A small multi-label audio tagger, trained from scratch.
Training: ademamix at rate 0.00075, 11400 steps, batches of 512.
Rows from block 7 of a small multi-label audio tagger, named by matrix and row number. Rows with one number within an expert belong to one neuron, the router's apart. Each number is 128 + 32 x the weight over its row's rms, rounded and kept within 0 to 255. All counts start at 0.
Before each expert's rows are labels from the 100 clips, of 14848, where the router gives the expert most weight on average: "strongest on" is what is common among them. Only what is clearly more common there than usual is listed. The data: tunes sung on syllables by a formant synthesiser.
# router: slot weights (model.blocks.7.mlp.router.weight, 8x192), inputs 96-191
# up: expert up (model.blocks.7.mlp.up, 8x192x192), inputs 96-191
# down: expert down (model.blocks.7.mlp.down, 8x192x192, transposed), outputs 96-191

# expert 2
strongest on: quiet level; vowel: /i/; white noise
router.2 [151 191 109 120  99 123 101 131 136 103 101 123 127 142 126 116  39 136 174 170 125 120  93  87  81 130 115 106 127 163 124 129 152 103 149 144 140  88 154 189  94 125 113 153 216 138 103 141 139 136 136  89  93 111 166 130 147  89 148 120 124 111 170 160 140 136 187 112 166  87 173 142 140 138 141  91 115 101 100 114  49 152 133 135 136 111 140 120 149 121 116 110 177  88 209 122]
up.0 [118  63 152 147 142 147 161 157 132 133 108  94 112 163 117 128 219 134 109  64 139 127  58 134 136 107 148 122  85 125 141 117 132 141  79 127 151 179 125 107 147 109 137 132  87 111 135  58 123 101  88 193 138 180 124 104 161 103 136 164 127 107 123 101 145 141  87 137 110 143  92 137 134 103 128 151 127 135 136 114 205 147 139 144 129 127  77 138 129 137  70 119   0 140 138 109]
down.0 [172 134 126 130 113 120 125 130 103 131  63 158 118 127  96 134 106 134 123  72 135 138 119 137 130 122  47 130 119 168 110 132 129 103 179 161 160 120 141 192 190 134 111 135 154 106 118 143 120 177 154 157  98 127 148 142 137  95 119 166 136 125 112 119 178 137 132 167 146 118 104  86  51 110  86  93 130 161 120 116 115 236 182 147 173 119  62 132 175 118 119 131 107 171 110  85]

# expert 0
strongest on: pink noise; muffled (low-pass); rumble
router.0 [101  96  94 139 113 142 119 151 185 164 141 173 108 109 144 125 134 122  67 176 117 151  64  82 183  54 138 123 123 115 118 167 158 134 107 126 165  90 125 120  84  66  85 137 146 118 162 170 130 111  51 112  93  96 136  88 131 111 100 115 109 100 121 146 102 187 122 145 173  95 129 121 171 121 122 164 122 141 126  75 113 131 192 103 135 160  67 142 144  93 117 142 133 123 175 109]
up.0 [131 129  94  83 133 109 130  96 102 127 106 100  89 161 103 144 187 113 135 112 149  90  89 128 128 170 156 140  88 131 130 129  99 109 171 149 142 164 141 149 141 189 101 139  99 155 115 138 101 201 165 129 108 114 129 124  95 120 127 193 125 114 126  80 152  79 214  60 112 141 134 169 249 140 149 152 145 140  91 150 180 147 124  96 139 130 109 131 127 128 159 103  47 158 150 187]
down.0 [132 101 140 169 130 146 144 108 130  99 146 123 178 131 143 129 145 170 138 106 113 157 124 137 156 201 138 166 102 136 119 102  90 161  78 138 148 173 109 102 111 186 125  69 121  96 139 153 119 151 124 162 144 132 181  94 171 130 127 130 140 117 179 196 118 219  67 134 144 180  95 140  76 147  91 117 132 141 104 103 120 160 134 213 160 115 111  61  73 104  75 140 126 103  93 186]

# expert 6
strongest on: mains hum; vowel: /æ/; vowel: /ɑ/; muffled (low-pass)
router.6 [143 155 139  94 143 128 146 132 159 112 100 117 133 152 118 134 108  72 120 228  67 117 124 126 121 100  94 110 102 148 131 138 124 157  81 104 124 140 158 109 105 146 146  56 119 142  69 137 147 133 101  82 113 132 143 122 127  49 153 150 112 164 113 125 130 124 127 101 102 138 137 114 116 123 148 132 104 144 150 177 118 106 170 136 103 152 164 184 116 139 115 158 184 139 139  86]
up.0 [116 101 158 124 133 137 109 109 150 109 146  56 142 131 136  85  63 137 137  69 171  86  90  94 135 134 113  76 131 159 120 102 160 138  43  95 138 163 133 135 111  96 135 107 101  85 131  57 108 166 133 131 137  69 119 139 148 240 116 117 112 119 142 163 128 127  91 132 148 136 108 109 144 108 120 125 128 122 120 184  97 154 190 125 121 127 177 123 126 136 125 124 255 141 162 122]
down.0 [ 87 110 131 112 108 159 148 111 171  94 178 148 137 133 149 111 107  72 159 130 141 159 119 155 124 109 129 140 166 171 220 122 135 179 118  95 126 132  93 160 145 141  96 149 149 128 150  93 117 159  95 120 103 173 161 125 128 174  86 180 193  94 147 128  97 110 141  48 129  74 179 134 101 169 151 163  84 116 159  70 162 175 128 181 108  75 109 144 139  88 140 157 111 123 123 173]

# expert 5
strongest on: vowel: /o/
router.5 [107 164  72 112 132 128 108 184  64 160  87 126 108 134 122 129 119 137  99  91 172 150 157 150 143 137 108 170  70  94 113 159 132 151 239 159 147  95 188 124 103 102 136 146 118 149 101  41 118 117 154 188 137 149 104 103 151 147 160 158 124 186 114  72 163 125 130 126 132 119  90 117  90 107 135 171 132 114 144 192 148  94 168 144 112 168 139 126 114 159 165 124 104 117  54  81]
up.0 [110 110 172 214 109 129 146  86 155 123  96 134 103 175 122 115 172 134 117 156 132 125 126 118 131 101  15 110 168 125 125 135  77 115  86 139 140 105 104 160  85 171 115  90 156 148 149 176 202 107 107  12  97 163 124 113 139  88 118  53 126 107 142 187 142 126 151 126 136 157 164 137 162 144 126 102 159 113 116  68 122  91  84 114 142 121 101 118 115 121 157 133  82 134 143 108]
down.0 [112  72 184  82 160  91  94  90  96 118 174 133  64 146 112 148 133 110 120 120 114 159 120  96 118 205  91  95 140 122 130 122 130  89 144 140 154 146  91 141 151 100 101 146 125 210  97 100 164 120 133 132 178 177 177 165 113 117 143  61 134 117 143 188 134 170 126 101 145 204  93 105 128 119 103 120  94 138 134 137 143  95 145 135 142 117 179 166 163 155 108 103 179  63  91 106]

# expert 4
strongest on: deep voice; pink noise; clipping
router.4 [169  71 125 101 124 113 154  88 150 134 118 146 142 176 122 197  59 111 121 107 104 133 149 117 157 100 154  77 122 131 150  92 161 114 240 122 159 126 102 155 115 163 128 153 140 122 122 116 152 190 160  88 108 113 141  95 139  37 112 169 133 105 115 157 115 134 173 115  94 105 139 164 179 138 139 162 114 131 119  70 109 100 147 105 137 159 198 127 110 122 171  97 207 133 188 119]
up.0 [127  96  97  98 111 115 157 117 181 121 126 136 131 220 126 153 255 165 123 149 117 159 101 164  89 140  96 124 126 116 131 106 101 131  88 158 151  50 138 117 127 161 125  52 156 164 118  54 160  97 196 141 140 164 119 112 123 201 137 106 130 116 146 130 138 120 114 144 159 134 118  78 127 137 180 175 163 133 119 170  57 138 119 142 119 131 144 123 137 134 130 143 103 121  78 142]
down.0 [155 104 136  77 112 143 108 156 141 177 115 126  92 109 161 167 154 114 109 172 170 115  77 103 133 116 119 111 155 164 149  86 186  73 122 207 140  99 170 203 147  95 101 198 157 164  89  81 132  92 136  68 179 149 136 171 124 158 151 101 105 176 118  44 124 123 120 128 102 157 126 175 114 153 114  93  94 171 108 107 151  80 148 156 108 133 160  80 166 106  73 130 106 164  97  84]

# expert 7
strongest on: clipping; white noise; pink noise
router.7 [ 95 148 174 151 146 131 107 102 151 129 175 163 124 172 148 114  98 135 138  30 111 142  18 128 151  97 116 138 126 131 108 140 149 132 117 139 117  83 137 145  86 195 132 141 161 161 109 116  88 130 127 130 124 111 121 103 137 123 122 145 126 119 113  99 131 126 112 141  95 100  95 130  98 128  89 116 124 103 118 183 132 141 154 133 130 136 156 121 148 142  83 127 219 148 117 124]
up.0 [142 141 128 150 121 185 149 109 112 126 111 110 158 155 108 136 170 134 120 165  89 101 154 132 130 141  90 107 159 255 140 137 132 136 157 150 157  57 140  79  89 143 106 164 145 184 122 197 146 169 102  92 141 136 119  33 100 111  67 117 176  94 119 101  73 108 102 146  86 127 104  93 143 123 163 160 129 153 147 112 106 150 122 111 137  85 143 130 115 101 128 140 119 186 145 112]
down.0 [160 175 132 136 147 148 141  35 157 123 108 170 115 117 126 113 124  97 115 111  74 101 182  87  95 168 151 107 141 132 138  80 135  99 104  69 193 167  66 103 168 152 134 142 111 113 105  81  83 174 119 140 155 154 181  68  98 103 105 163 128  85 181 111 121 118 116 123 127 104 139 146  81 192 137 110 118 116 152  86 125 106 175 179 108 137 123  93 153 111  89 124 115  87  71 141]

# expert 3
strongest on: quiet level; vowel: /i/; high voice; mains hum
router.3 [136 146  94 128 127  99 116 116 176 124 119 125 127 153 140 189 209 141  89 145 102 127 117 173 162 126  91 174  90  80  80 119 166  79  38 158 148 169 133 111 124 164 118 130 102 141 151 120 134 145 123 142 118 122 134 143  71 134 118 140 115 200  84 104 133 123 113 128 151 187 104 103 138 138 152 113 108 120 121 149  83 101  52  89 132 155  88 122 140 124  80  75  33 106 139  52]
up.0 [ 84 102 150 149  59 122  71 136  97 118 160 120 120 118  94  92  85 123 118 143  74 106  47 151  92 120 114  85  84 211 123 128  88 167 180 116 129  91 122 120 155 122 118  71 121 124 119  69 116 112 135 110 117 135 120 149 162 181 140 122 123  83 167 115 129 107 146 137 170 131 163 172 175 145 130 165 141 116 137  59  70 140  94 157 142 138 151 152 128 133 104 113 132 165 119 127]
down.0 [162 108 119 129 148  98 130 189  72 131 102 145 178 156 105 194 112 147  61 111 126 104 119 151 117 154  93 147 181 159 160 167 164  97 129 136 105 161  80  79 156 158  93 140 136 128  84 119 143  78 144 133 103 120 170 123 127  96 116 153  77 111  84 179 190 152  54 112 135 149 126 113 110 138  95  96  88 124 103  86  84 165 153 150 152  89 111 174  92 174 125 100 130 184 188  72]

# expert 1
strongest on: quiet level; vowel: /o/; low voice
router.1 [154 131 179 136 144 141 130 113  86 137 126 114 119 182  70 145  56 216 140 161 142 102 121 165  89 162 136 156 135  96 130 122 155 136 140 195 143 119 132 142 182 222  95 170 144 144 126 127 118 138 177 156 114 121 117 149 128  72 133 127 118 110 113 107 140  84 108 133 127 121 125 134 136 132 113 176 136  69 111 100 164 136 135 169 105 115  58  71  79 153 137  91  65 146  90 104]
up.0 [131 138 132 135 127  62 109 133 109 117 131  97  96 140 173 117 145 113 188 143 112 146 118  86 134 134 133 150 114 162 134 119 147  60 147 119 121 104 139  60 134 116 219 101 152 107 123 130  98 109 104 106 182 181 113 114 120 197 145  30 158  97 140 128 133 120 124 147 136 202 173 170  91 161 131  84  61 105 148 124 105 160 115 130 149 130  75 170 133 112 138 158 108  64 119 131]
down.0 [130 124  84 148 126  76 158 170  95 132 157  71  71 158 127 182 124 120 104 145 131 159 111 151 126 159  99 202 154 155 174 136 186 162 131 103 102 120  62 127  87 120 141  79 114 201 130 150 124 142 103 151 104 138 139 201 135 122 181 134  97 101  89  95  89 125 100 144 159 140 119 170 145  97 108 127 134 102 124 132 185 173 144 110  97  99 159  87 116  95  87  70 159 119 146  98]